python train.py --arch="transformer" --model="CTC audio transcriber" --dataset="babble in 24 made-up languages, each with its own sounds, syllables and stress or tones, from a formant synthesiser" --train_examples=39062 --n_mels=64 --hop_length=160 --input="log_mel" --spec_augment=false --win_length=400 --tokenizer="char" --vocab_size=55 --norm="layernorm" --norm_position="pre" --activation="swiglu" --mlp_ratio=2.67 --head_dim=32 --fused_qkv=true --bias="qkv" --qk_norm=false --parallel_block=true --dropout=0.1 --inner_norm=false --subsampling=2 --layers=8 --width=384 --positions="learned" --init="torch_default" --residual_init="zero_last" --optimizer="soap" --beta2=0.95 --lr=0.001 --beta1=0.95 --shampoo_beta=0.95 --eps=1e-08 --precondition_frequency=25 --max_precond_dim=512 --one_sided=false --adamw_lr_other_params=0.0027 --steps=9900 --batch_size=64 --epochs=16.2 --lr_schedule="linear" --final_lr_fraction=0.05 --warmup_steps=290 --weight_decay=0.3 --adamw_weight_decay_other_params=0.05
Rows from block 4 of a small CTC audio transcriber, named by matrix and row number. Rows with one number belong to one neuron. Each number is 128 + 24 x the weight over its row's rms, rounded and kept within 0 to 255. All counts start at 0. Numbers have three digits each.
After each neuron's rows are labels from the 100 clips, of 14976, where the neuron reaches its largest size: "top examples" is what is common among them. Only what is clearly more common there than usual is listed. The data: babble in 24 made-up languages, each with its own sounds, syllables and stress or tones, from a formant synthesiser.
# gate: MLP gate (model.blocks.4.mlp.gate.weight, 1024x384), inputs 96-191
# fc1: MLP up (model.blocks.4.mlp.fc1.weight, 1024x384), inputs 96-191
# fc2: MLP down (model.blocks.4.mlp.fc2.weight, 384x1024, transposed), outputs 96-191

gate.480:083135142142132115164122111151075069104101117129137112143153124200130155128118075123117143151102167145162124102134140114121085129162130153133135107141128144146187132132095111124101129167101124084048122140140121132105077106123128146148114152126096121161129119171141137130139149110153114132
fc1.480:113120127160068118075135087147154139136095103099095101098155151116125077119142114135115109163109109138152132147147119142141131100094112151137041163112163134131085086156111137159172154096131094118158082131150102099128156124095131103090107101088149146126132150081109046131150118145138163131
fc2.480:092141129117085118084147133112109152136121092130102137126117157152133122152163150147111117127122127096112098120124111070155088122145134187128141118151177124103135125131130140164101101149115140133129120170106118176112168148164148121171113140126134090151134150075154138131107125153138117171
top examples: /l/

gate.709:128122106163142130131101168125094079143071157147190145144093122125153089112133109134112147160150124145082088093130102132138128108145091121156131150137120132170104147141143122176154167122152134151166115140099136116142126147095133124123156106125157090103104108101158096076144104131150096093
fc1.709:146128130104104161119096118158145069171157164173143102137138121111138151122135090119148121114178092176136083129124088106146162124157129120118134149148157114106126145150151133168176118096128160181131089159125143135123139124071127106150116115125123108097141143145162083146106148123118108175
fc2.709:164107090131084115128144111126133128106136106139158157101145178123160160157136081116096128158150146098133100119121153120110078114140130136127077086124160150124142126129116138127177139102114117141161134124127137130132125124148159119157121133118096076152113129136141119159196119115144108144
top examples: /g/; /z/; /æ/; /ɛ̃/

gate.153:159115092124126159076090128129062094103113104136094162186153114098122147107142135132113111143111126121117121175118172124127172109135163138152127091126121111141111155159128179095130136087135136101130132127136095154097107125113163105146126093132156116102112106113142164099125120084095133111
fc1.153:120115169102152110107111079132132141113137113144123135109157141084128141119135160118139128175116155147122157084152116114159123122117169165151150148053145158112119151132158161171149121112137139144131127153084119114116139187077074154168159116141115142150107142135160141146100167136145128134
fc2.153:129147135103151132147124117098073167141097132052135103130109087105183072130067083113124130139099116145127122156145117117124114146087093109114125147133130104123089162142126129141147140108148097136112116117141134077159158139136138096163085061118114143119145120135067152100134129111137121151
top examples: /ʃ/; /w/; /ʊ/; /ʒ/

gate.468:149109171117159107119145115149092118101136109179144152135108103134152093138086149185113145129108147134076175132127135143144092140171138145114150174106136176108107129138100127119106119109125161142143136174110108105132105094090081126138119135145138139161167153144127156111106131119145172094
fc1.468:102172165129104143100094144161127074117097164107154158141144136120151109186142105117170114097100142142129081152097130112118133126141110136128113094129151139153156080099111104125136163130118157109132126108183118112100154119133158126141175168094142114126091140122168135132134158157109136098
fc2.468:123104113138089143150099106139126124139153120148133171124109126107171151161157101115137135146172132111144120143129165151146128126150135118145160139141155106112147121166166106138138167155124166150121121109132138112112109150123112139181151174142136140138129106162153088094124147125093118119
top examples: /v/; /i/; /ɔɪ/; /y/

gate.100:157126137119136113148150124126132104074173146132105115117132152141143142158104144132128139148102103122099124177068118146156154188132135170131103145132137098104168120117106139140144169120095142167074104121075118137125163096122166120147142156141179130132159154125166159132159145133143051152
fc1.100:109096095147131081084158158116183109161158100142116115172071131160156135152116095093130166097135159140138145115121120123155141131145117160164084131134108147123158146146075138145117149172125161132132117117179134114129126119139068110134095105145154106128132138167122140101125142159109150158
fc2.100:159112119134119090109130125157154089137127094134123154137115109132115136138075112155112162118115154148102109132121117123099159102158121174172133125084123125169162119132102107115111161108120119124117160104125146138120112101091145133152151136091136124112107160082105097142125111095118109095
top examples: /l/

gate.548:124154101146143138142128149144138115141153163148140118132122124097121088168110132153115122121144107134153123140110117158121120164085150128125103137082134129123171108093142123135077093135130106172119123129167118168112129165163146143116109125133151155130107125127142151150108168126143124122
fc1.548:139105118074143138114137170173125129150146099111104202134144116127132103150091100098095137158147110106107139104102152091125070152088115153145151136104109132099134158086121122134136087128150127117138129123093151100129107155116089132103154141127118160119098172129119139142169146161146128138
fc2.548:112131122130101138114110141133095112125147175117140139091131091117106132127096151138121092095139070133131109131101101113127142132124101126117140070132106088110126190103119100131118142119114143120099121144121106145132127105100118111055086120102148090092138180085157165149071108124154120147
top examples: /ɝ/; prosody: tones; /oʊ/; /aɪ/

gate.559:084124143120117091103114102095100136152165143163098167134149105162108167110116129120126114117141171134121140126138108126126137084111151104170109103156145141123111128186152108153148165118111122130146158085127092138125129144154160117131107123113155139162124095157148114120159138124128156129
fc1.559:124125144175136153149124170129131150136108131100151116099117129086130106148133126132155089115113131121132111128075116130163151118107118161154159100125136132097160130128079154098183117120148112148156100139121097176135130121106131133175167141148102106143106131114126143071146127164151118140
fc2.559:143104154096072118108107127135164108170145113130101156143092135111115131135109143139101166147113102154135127168119108143117083103135126138149128152129134195104161134160133116113089148144155176128158134123094125120115134133146126136137090150152129108105115114123143146122136138151137141116
top examples: /ʃ/

gate.512:127160112124084165150128156146084145138144141119165182122082159152210167102084129134120126101118108095146069119143161161152107121152084143124120121156128118131153125142134133112123094110155116174157101105146123138147115133131120148105136147155165106134139170144131099112129150121085147119
fc1.512:157159151092135151129109115096151106130062123149082144112168113161092130091151164120098083127162152114129152169133133089119127130167123149188142149152109127131123167140135120167136179134110102128112118129143130121155161112132109151133156120156106104117119097117117179115146116176133122134
fc2.512:091103132160121112147143137142103123100115173119163173146092122144149055142145149131119123123133150152124185131086093107167108126098117138168142137146114138105127118128148084155066132145096144099107096096136149139102150099138149117116160115141142077110112144132181130158100109118107130154
top examples: /g/; prosody: stress on last syllables; /ɔ̃/; /k/

gate.750:151122136152109146117127123160131099104147123166125155140129154127119117200161184077154166092126155171159159110145071142084126131102130134119102141146145175104107187153131164123164086128150149104118124124112135122142145116150130182190124144167164135148126121115157131126121181127115100125
fc1.750:156140149164099124121139112117167128091120099097137128139117071151119130118123101129130150134167140130094123116097151094100084162144103128155137109140137148110147130099103162093125141096115158146060113119189169084146121103138139118147098111119143087179116126156111152153098117099105146140
fc2.750:155151156137107141099123162148113128094142097110098083089154135127122109119143142155115142109127145092110117133137132160136089145103143110108191104083132155115142142129130125138159113113137170108082096117180177091113134120080122103129131142125112152114132154113123102143156106161154108108
top examples: /l/; /ʔ/

gate.352:121128122115143124175139149117137152086092081105133141155117142129119114142117157101134117152129137125126111110152136109109092116110135128139060143167110108106126110122098088130127121128112130139070105121124126071107127136145185130129113119125156131143135153124162116129123143136137148125
fc1.352:119158074126088158114140108093151185169130100112088159126116176107129135110152110156169132123110121153090159107098113107132129188152125109161101131119147127089117078123146125134138157095123124121150143147132175132093112113148141141128134176173119143139165096098108110117145105168119154135
fc2.352:137098117112119162134105114103125162114171132168115169147142117164139110136127127131102118082139140136135152086105135122073122110135167157122159128150189174143115121167124125122149147108091138098157158093126110153147124098146132123122148125168099138135164161164147092137113110150124107157
top examples: /ɝ/; voice: child-like voice; /aɪ/; /oʊ/

gate.618:145160129088122135095119133147092133143157144147120103107122100129128110128137118107133116138066196117119122127140133131117091156155121092145126178165108128103135114113172149121079141153139104136127151138072102088115107087143122134105127123161154131092148131127150139144175167138143092111
fc1.618:109152151069157147087073134125169107116165123132114117115144089167120129152130080174094122155182186147130143165132118112128096140135109069129181169145138157092156179120153117136105124148147151159097150126096133102135140107100127104117130147122147108109156102121140151080161140117114139134
fc2.618:116121099130109135126105164138101086129150163142116141096150138139110112142130134128117145119150134092075124132170173142113172113130112127080104117160134122170132116142098127122150153167158154120136123081147167136141140178134090107149129144125145113175112116097125109166161186127102114134
top examples: /v/; /d/; muffled (low-pass)

gate.691:140163116136124165124094111150116156058137150154130161116158143133119135176154167140139134099124125084107101123149150124160118108146100121129104116095092172169145129118094151144143119106172145132148145143078104120163112093112131101136119108107107144137104152149121109148154104127117169104
fc1.691:122091153160094148137069154094144132102137114130137134134149137125136129135089123151157118115121117116136152168142122138118156163116127129112129134125086133151101139104126144119165159124085115129131134128108126136120115098160159132139138163113133118158147130113115149104124077170118145109
fc2.691:141142124134137158126145136130177180135136083153151138116115168143103109090098118106139112097134089114129135125134135109135125163109145095108109125132149155113170117152144140120148139150161117148155105120110145155152125137127100148103082126135129136115154126092160099151119106107079126123
top examples: /y/; /ɔɪ/; /ɑ/; /ð/

gate.348:086130122127148141136127064177133092086121100158132153121109107114132123141112141147109125132146097138106086109144116152092178112141108134120073141100136104108104100103115135122119137108151112117135097108150134130107126107149116125131131160114147096093133123127079148135139110137109143177
fc1.348:168148148152153120129147104184139124137141130133158130118145122148097124122131180155163084121144129131150104148142122156143156131178136144105124115137114095130134125132109095151146148146172112150098105147143079137160131152157113092156143097131168127139162126114077148105075104108111165086
fc2.348:121110136125129138144132107112106145074137101148094110107130143109144147137096135119097114138147159072126140133118121165125159082101131142126146188126149208142135106113129121069134132130107122125120104126111095094142126118140103131105129085148122096131136121098127114096127128109147146088
top examples: /g/

gate.270:142114143117112147157101103127110110122129146149135183113144121159140106107112116159152109119105144113073126137107089126127072146160134186152168142121089150108092134106154123145157143115112145109140149155144158144093159139129120124115115149152161121130124099135124126113155129134131158107
fc1.270:128142110148110155153138128138119160128179160130133110140141162154107127142171143129107079125107117118132113103147109143103114112097127164120149096111111130135094148150128164127125130095127149115164132160091119160104135157117094095067123129128100129157127080131093127126131147095133122153
fc2.270:170090106115151141153101121089126160122137144113109095131135098087115142153123111103132146164135135104096127083151133153103106158112148144112155129127090133102117168163128127172144130129103088174122098150108122129087127159126125125176093093130103157140107076121081135098073137119157093144
top examples: reverberation

gate.123:121094102119120126110176144106133148109118119179088132104142096108119112121127116098152104135139093122136122158111112139141165142127166131148175167093091152077117209116104125144130116127136154096092149126091107140134127125147146156156064169118090181072125117152163118130121149111117138140
fc1.123:110090111158097166173097105115155132161104118132081148086143129118135153151167118111146142115148142130110135111129136131117148102073112157171146102139125111179149139083142171128124120105103097111114116169133061133138112148124098152112139117130134111120111121145124138147172127175141117119
fc2.123:138095120127061121141126131062108119160108138158171120185102114134130115126134139134134123150095146127139126156118132129119151143123129132085093073084148167120140072142155125114120187124131121107093113118126110118124138104164137145107132172138126138121141184144095088157144099143149162121
top examples: reverberation; /z/; voice: child-like voice; pink noise

gate.524:142165116116163126131130118137110132103112110133110117182112151157122129098107149121160164176083126137140139114132154100135147102122134122140165161107125149129113179154126187131123142094120120153114109153100112111164138140171141117132121087129115109111123109129116117153154128134105149101
fc1.524:101143162163073120121153118122139123136154140109144184114177102102125171111079125112152099138132123103169115141139136116181101141125124100107102147138135127122119129174135146168127126144144134145110109103148137102151190123104152163135161148126134095148121080142100144102150102122116119157
fc2.524:074141104138125114148123118090108098168144125150109107173134118148118092132104096093138140092118129156157104108119134108102133137154110126098141103129121111175113136152153121058116121131144136159155141175136128126149112102083176149137140147140095081178133118129165137135097174147157119176
top examples: /ǃ/

gate.637:111131113126131169091079129134113127111123129119140176113144130100118127099109112116097151138126087115106128147152129158073157098093129100139130095160126139107125179128158097135126117122118126134177145160143108135126147105143140135112102140121151127133145113153120156059083146098105137108
fc1.637:152136119144157143117133133133113163094120146147139135100161144125152108124126128151138137130115128134117156152134122145100088121096112094119076130193132177119123141120168144160100107093125127112128110154124098139103115124156142140145114092112167115154155168157166115142136160101101133131
fc2.637:129113141190121111122169127138134141115115108160105119118142168093093109140128097147093120116124129110152160100114143151119135106098124128093116113120115120092156156161123110161148140110146145136130130120192077167062101144156117124167088129106097124113137100168101114165129142108151141128
top examples: /ǃ/

gate.249:091120123096116164124153137085173127128139129180103157160134091084092177129122136145143105126158140101121129130126109182123111145123119133148098114123074134082144105108168093129112129145106113153134123099142122100128075126077170166134117166116184117141138155138113097150141137170164115145
fc1.249:124116096143129130138145099112147109094136113139125112124100040135189127138147117138137122151125123125130131141115140144147108161102123110162118146182138163115146126148140122101098129132117118108143109130185146126100126111113118155115135120159154115159095142146099124194129102161160145145
fc2.249:120131131114111148101138129124101118130057146104140120109127123137124139161125123147099131143101151167120120179110094121114146135075102110121135106121083149113117084095145109161198124100169132087136134140097102133154188172159102169137092140122104163106108153160090089151098143113084176152
top examples: reverberation

gate.476:129118093106096077151103130146134120122158094150126130104144093143099113158131136149141153146108130169144138121146133136102125097151109154152131180105069128161114084131120111100147126142100121161118127128092120158147165134129117142116137125104155102115133141056184097107127154132161116118
fc1.476:105100120109113100136141094149163185116084113156138110097146095094132127115133129110146116098152106128127145103136128142145141122130104185144100134078168123136100118154105110132136104119092130114094133119131094182113119098167112142127083059120107130082132136093124179164155094135086119111
fc2.476:115114153178109101119143186136134129118118127123160130152117120127124139135119105148157091141138137106136133166102146111090121113158137143137118139151094115163162130130118117129136139101146120116113152131140137160170151109112105116129182166101141119137081140125162101135135093152132094106
top examples: /l/

gate.443:122159090104127128128148159123118099153189092147140139108116153142139145135114108098150114133125112164100171108159090122115123088132105108092151097156133125117119103117186126111109113119122144103147089146103119163113129151133181094138118112075125121132154122118087162153098152121108118081
fc1.443:107166100134136123128094146152078116162141126097141139141110136139152131167147073174167122152155115149110070143126091181141093155146107099155126128141116103120140108094139064137125107120115123125132093160093119101144139126129154127150121126160136115096108146133189127098161107098146180157
fc2.443:157137113131125122114115125110173182164160135135150166126162096138146122112159128077133138143090115134110125149123127111109087143146119131148129129132190098138151110116143109136133104147152120148127103120149109125121152112116096168120125154129109098132137131155111103131123151115163121120
top examples: /g/; /b/

gate.484:085133110103143109104140112079157137135191125131095137170124081118098124092091161123148119139139063149105132071151129133140106130127109094102128108118136158158116143141097103150154131130150142132168183136132132159104089118162154110105116099123182159134106132125129126158106090116121145126
fc1.484:097132101137118128149158173117124142143128108155098140176153117118109127122151146115079132139147135143143114105127147147164149110110133130124142106134130134112121141107145134144124146139110143117109127109105129099102148123131116100137134043148116161124112118148119147141104135119136140124
fc2.484:121144127153194154144142109133123139111169182129120108116139174123100118148115130087142099135090082141084087079127141115128135158105127117097121130129104137135113137122112162104121097130096105133102155145156111140146177110102092148124179135104104139140155130109082171147126115129145090147
top examples: /y/; /ɔɪ/; /v/; /i/

gate.683:104110164120104147143128112159063129068131118092125124116125106148101109142131136080111160069122152115129111131129127135110142109105182124120098138130167124135122091124102128162124121162127126183128127109098118164145102157140105146132138101166130126138132134121123175103069163098148145119
fc1.683:106156133083140110126133146146156145132146143121156114155122123124126148125135089104129135130141094107160103102155126116127133151092148148103121105129131123147102108145159080134162134144171139111133141115140109115112123122173127124145124161126159127164111147090130153184137157095137111182
fc2.683:136108094120127174151128101157128099191128113138173128120132130132184123144129180118112160110129100134133160144089104088120151103141134155101104115150140132099125176158146127108137099125168114134103171143114163073082138137108137111128151108112143126113101138072126113151165136092132095174
top examples: /ɝ/; prosody: tones; /æ/; /oʊ/

gate.186:087106122118188100100120108124140180103117155166156123094131117154117116130117134088147111157112149125103127133158151148180130130114128125122101088137167128112147118105073154103118137134133148131143183095080120135125132096130124106131157179103119096116109118126124147117096139098150129149
fc1.186:162131142167149116135156152164132103120110111107137117096115165123134139129162117100128136157069114128138105085157142107129106125151167149151105104099097099161151147092128166116159102120110114098116105159129107132135128159116140115113135100164156144083132098108122119145143138100147100152
fc2.186:149126093092124094150118102134124186119133121109107109129159118080111170117169160167118148143140103125110160112179155126163159154120131119115110140153094131160117138135124168134110106112119106169144181150115105101142122122141112105120140124115156150119172186173141110110143146118158134127
top examples: reverberation; clipping

gate.93:132109071086118143084140151148111113094121134187120131105146126151140137149093154133160131152137121138084175132109148125160152121116149163148132115145149141099144175131137117104119098108155130122108137140122159149126116136169127149110117113144084145097154092125138125098146140164156146117
fc1.93:168139119116103160108146165118104125088137122168119115148120174175157114129108133120125092106121128109070132112136109092139075138155092086134111134116131118161122120112147116173077092114158138134133139137137125140125119111152168129136083113144107186168173128123118114128138150138130157140
fc2.93:127131150155121127073060157099117116150125113113180134105107108089175089118124111112115143132120139093116133120114163115111131109117100068114103104112152131140125150152121123154099123148123137165103098155137084144139133162111138127155112100120147132155136115124073182130185095097126149148
top examples: /ʃ/; clipping

gate.606:118113109137120145166111097106136107095157099120116135136076128171121119134151111157095111144131138132133100099142155102151124181108097131122136093152109163161134141119133108152147119115108096104153135115154098128141080125102101141134132132152145128141146145143164097109110114130134120131
fc1.606:124118146131122153092126129147145117158146159108143122107170120126152154156057115110111112125098136134136181134109154165116150100164146118137130123084170082140103134089121148168132137131142159154138154090086139084137114124111102156148132140101089123088133108150118147124126149129156116121
fc2.606:102114158092104105146153180150132098122143094132098105101097176131129107105125131149139134169154142101137129158089131153141172162110112186115150108120121132125154112129099131151121109114144105046150131093167163123116109144083116104138149128144122146122140115117109118138116106113150089125
top examples: /y/; reverberation; prosody: tones; /ɔɪ/

gate.650:132122160153112128145158118134133120101099138117137123155106134139072117128131131114153117168116158127115158130140142128153182131125147143182130124088125124141135126104096116130188085096143097113166171161159195135151138106135177081094122129154092127167149130151158127118131117166123141078
fc1.650:121086093132162126071132097115164131133168119106111153133135119152070102124131134160141117069128152149143149134107110149152144147141153058109131109187114130117160135135125116124149171124132152134130110119104111146166128133153112105138106121108141127076126168160132120116140156120084121118
fc2.650:178140132109101147157144087101120121143131039145090181144122182149137117122134143125142066115148090108109095195136098139157117130102152162116127168124106148115129159127153120156158084097172154126146091122110157152163086136143168173119110145135094136154131137134139124129114159115157092120
top examples: /ʃ/

gate.25:139134134119156107091126064137088142093113137143154120105114130146072076135171129136105133101165086111158127188107139108097096133116109113106135099126140130082159142115162124127070111153074144126141146142136176133115096153155110127159131130139110146106147113134131153117138149111151128096
fc1.25:128097108145081102172107158126128106114112123147124140110124126127141126115139085202111168100144108090103090127189144108090152096116118163133126169141143146125085139127115101160151124119143125095110115150098170102166157148108155108147111077136125141155125135130147161119129128140142173106
fc2.25:118142129144130098136137108147095164182117165107080167137107123175141134135126153140104139137136094160153168133163089125144158136144136142144154169166153135130140147106134145152113120182124134115128121130095180108176105154185131116109122105136105134142107110140121127096165157109115127140
top examples: /ǃ/; thin (high-pass); /q/

gate.276:126128092119103097138110108178108083088137142124122098127178123112102107131095138141153133137140103167073158127137087116141177105124137156160143111113126139144150081136146126125147136125110130136103141108151113140154119112101161111127141105151114140095151106118129134109136134162095126129
fc1.276:110134143108110111105100138118084118097136153107139110134149115112126126161130133120141123116165104169108149118172080169130145113160082116160110146134118110136154117171190152123147114108139094103104123140116146129094114158119183135147094081099175128153121118100118156124190096131143120146
fc2.276:147099140148154112128104148089143153093147142128123076091128161126110104087143126152115119129116142062120161145144134141125150102139128124138115160086116105145093124167135128147103136085113134145126156156149135118124144111126160156149144156114153101143125141134128143114153128126125091115
top examples: /ɹ/; /ɛ̃/; /ʒ/; thin (high-pass)

gate.321:142064123130164138122129162111077126160164102119119121130101099106121110130139137135113154143144106138113145122164134112109163112186157108135163158150111124106141160140121138157129100176101098150139125145129119097126114109107133101128120120116132146109148137134131135167105113105129105081
fc1.321:125166155129069138124132107074147154124098106125092167080136150092049087142129120100103138131115143114116161141076117159176097170089142140132121116107096142136174147144157110106118114119155125127115145117155151180113120144148124156102140116157090118178181147121105090108097126141170115122
fc2.321:142147164160157166130158131082169113128130113122138133134122158133114113110104126110148160093143176150094140121081096143161118115144152096200133135128080150128119100097167081142134135147135129130090100092110088130105154170086107126096129130101140128087117145113133126118125136154098128146
top examples: /g/

gate.705:076171130125107131162117128075151079095143162144146118151128133112128109101120133149124126109152114167117126117141177166106184125123141107119129120118113134144128104137103176140124140186086112089130137102141151107167132080138110127154109114133120095116113145152174112095138161127171117134
fc1.705:113146136120176159115184134110155096158159105149128120110152114158117103145163099127079092183130153148153145123161128135176115118136104146120149162114107116161091167141112126139122130129148132136152111128146094171169088084115107130108117150151104158110147156138097137144127133148089144143
fc2.705:146140109120104153119137126170125110094102127145110170082080147119152156134103137124127099138116126081131109155127112159165144145109115150106131162163144130135117116129100101147113118123132179102115114118150132130162120146146110146114106124125172141078168089111139123173122106136103136129
top examples: /y/

gate.575:145158133145074128141106135078100123110106126101146115162165076106103130112091103129115124145168127148141145115155098099116107157158131147153161118101114153126122162093146137123138122139135127166165172146187147155166096131106141139152112122081099120122118104135113132155118100105164148151
fc1.575:145090137109139181142180116080127145148123167179124130152143095109118132131112130113166166096090128145185145153144069110090151102158103104167105132137124139087095127082134146156099098128115133092148149136154105097136171108115124123111173151104102111147125122094117157108150134167116147107
fc2.575:108134109136091141111169120154127147119192075107114163148086160134122166118116083160154130135125123144066112159127095163111142122151177117146179083176121176117132104155142126146190131131134125146114109115122106134103128144120104125141109107146122140098127128109099107174132113119132130114
top examples: /y/; voice: deep voice

gate.748:113114111141147161125142108162079116145124135161103148143115110162146137123129144175132125148095166153126087084133125096117137147162101124139139120130146106113114144125134123179122122107132134150124148120081101098155113096119127112194125132161132157096097136092158074152097157118140132132
fc1.748:153126152103182095154155102113174147087120110148112169116077115147127107118107146123085097147153145139109136101105145118162072086099126120085191085115142153148166156102089116161096163133127139085129149132098152191154114142122109136145103128144149098151131140139144129129119107167152136136
fc2.748:129125138109187121168134124075164118117131116154109116135137077099124146129116117125135118149105156091155146133089136127099127121147128129099087123109117111143124158158160111126086142155175116120095111119114128108105152091088143154122139105126156114112150143148141057126147101118164091125
top examples: /g/; /æ/; /ɛ̃/; /z/

gate.190:137118127108138124097119148099118131140172089208123149131143139097118114113121102157132134102124090115141117162145113156128160161124131102102172128138110132131120160126122093106125135118160100111112151185131099144104096154123114095113135125144094180141134100152137140132141176092134106089
fc1.190:154085143139131117144148082101122144128120115095140093102128115122146120131140136093141139074121157131126107079126107171153161156078119137114100102102177118140164070111103146147130101158153126134168099079128127156145118127144115126160179179127112140145098135118065117138104102129103189142
fc2.190:145152110140155123141124120123137139128154163141106129137065108091121168122124119127140112158118160120126118115121148137103104128127107101131099094117177074129115103109134145097145116087136134126161125120138153118116116131114158138081145107147160087086120148097152158137101135147141094126
top examples: reverberation; /ts/; /i/; /s/

gate.532:099077082090120137090158098119135126111122119118136075113120124140093129188155177157126183135146171141135130150148120104111138131143114127141142128146111148118069100094126149135138126122133074155153109117136140174139119145144138140087130150133147112125125140144127121123127089074151137127
fc1.532:155183151125087101122094112117130116141171126142153115167122133146124138104117123097146159180131073110137113107148139149127117158095120134177120167124132145125137118120118156129126108150125149138133169135112125153116094115142159111102135134108140137176100118079116084151142108095113161138
fc2.532:117141102144121119117138180121122154148103146157150110117147109149158124146114096129083141133145135110158132154142095111139131165126105115113117168110102110093140143115137124129149113147144139142098129108148120130111139162115129115137129129153118107153128087125113128138151136134118127138
top examples: /ǃ/; /p/; /e/

gate.240:120123151155100116175112121131088126118119109085125128155110139147125118147085090135084123103143161099155115126135141130076107172125065139166057096170126121141134119134114194151125117150074116124129133175122127111123108156118123144149159124155138109151114127128140120140117106120164151103
fc1.240:089154101105124137144088105117109155116108126126120140145172185097131122127140108112159147114169107116096105112119146131166129111115060157136161119117114124149081067122161178126155127077121128159134102130146123101105125122146177116124101163147134176139111119142133106140121182171110094143
fc2.240:141158143118106082123148080138102148122145106109090098124067111143119127125104104129115139108139148139120122130137113136137128147128099082149144130111108142107126179140143158116143103121124143157135114163085141171126138166115122099143147021152113153118163086143118108170135179126098106133
top examples: /y/; /ɔɪ/; /a/

gate.630:112139120138113139153094179102157135117127143098105143134134097135145135094124113114118134115101115106094137111132182103142144131133130187166126117109109132081136140118130128117120126129134149111109124133141136123158150108143154128107167129144124103132125109142126166097158153079137164134
fc1.630:115138146146176134151095147137134123127150141109109160105152139135095143098134105127081130084155123131126137101141128153137155115138147136126097117101072135151137201149124128045141120175150116151119152089174156142138136133134101119073141114107172101124123139143148128152185157099127147163
fc2.630:104170093145132145145165136122145133110151104111132116125076140142100145161149124157142128081117157161107099141106080120155136105174150087141118068155135124098141123134135123136127136076131103115123195123150099143123183115103148142139175124144131159152112182120121072157147182109121125132
top examples: /ɹ/; /dʒ/; /ɛ̃/

gate.472:125144150171104137154135146215090177120118166128133142083147090156124112113142131159117125135125130075106117108114142126133118146139114138130128127113133111105139146126135176094156121105151122130118145085109102160130143153148125137153131127129179126135180158138132097115136111149158130126
fc1.472:120145125157126108101122075139108161120109151124138112120115117147153162137118156126111120091154170153173121124155095125147116123132098150116141129119091151112135139104105106149161117129105126145149142100136115148112089164158136129108132152129135182150098144146138131148111142144130123120
fc2.472:136105125128155130126109126158164103151097104118151127119105160142142133087136171109137112114134124119167138100143122099095129180143095135133147133094136104143161174166113152139115126150113118131103144146130148127166121167112128097124174146123170134122121138143123166119129152146115115118
top examples: reverberation; /aʊ/; /ts/; /ɑ̃/

gate.133:122143141140150096151119115120100134112102134104124145124139092145091152154123105064119117128137162093163177127190107149104097153117137127122104140143112082118129162108118098126153128102121137132127090141132088125155108164151120117114089140148119150125108150124111168147165155156117111133
fc1.133:150117144139130140154086132109096139123167090124117124152121134119118160140140134120118138118156147152182100138082124113129107113165103132159119138110090123128130151140128115162122119108156102167156124104129104111159137083133125114111110143117155124113159111135125184111134112124094151121
fc2.133:184126111130065142093153173099107128122124099132112125095152120131109123122111113139157137118149205131109125148119147142083123127107139139122142122159099133131119135148121126151136156116120112142087156133126110120114152156097126165100138132114131084146151146186114134135147138128141100115
top examples: /l/

gate.347:147101086126132161147112114151109163087148095106155129153109125145162129128108148186132110107110122103156158116100126100073136129162080114139150159191149180123115134095161130119135087135130118111082115143132136109099118126103117152138146105138089105082150128116136160118138151153113138104
fc1.347:123132136115113112158159117167119156141117121140134152096124130134100110110125150135153121132113115096117096140141146131090125119152115141123098126077123105135085127181142133173124103136159141138149121115128090113121122113105075146182125098106116181145172099091085078089108156167128103131
fc2.347:130135124193096117140151150119112121153125129085135149145097123165104156128148155123075103150116154157151073089121103146125157110114112098170150099147133067146103148140118147162159140100127149130112136120151141143155140120133075138079071133118101096125137111124156061110134108133189127152
top examples: reverberation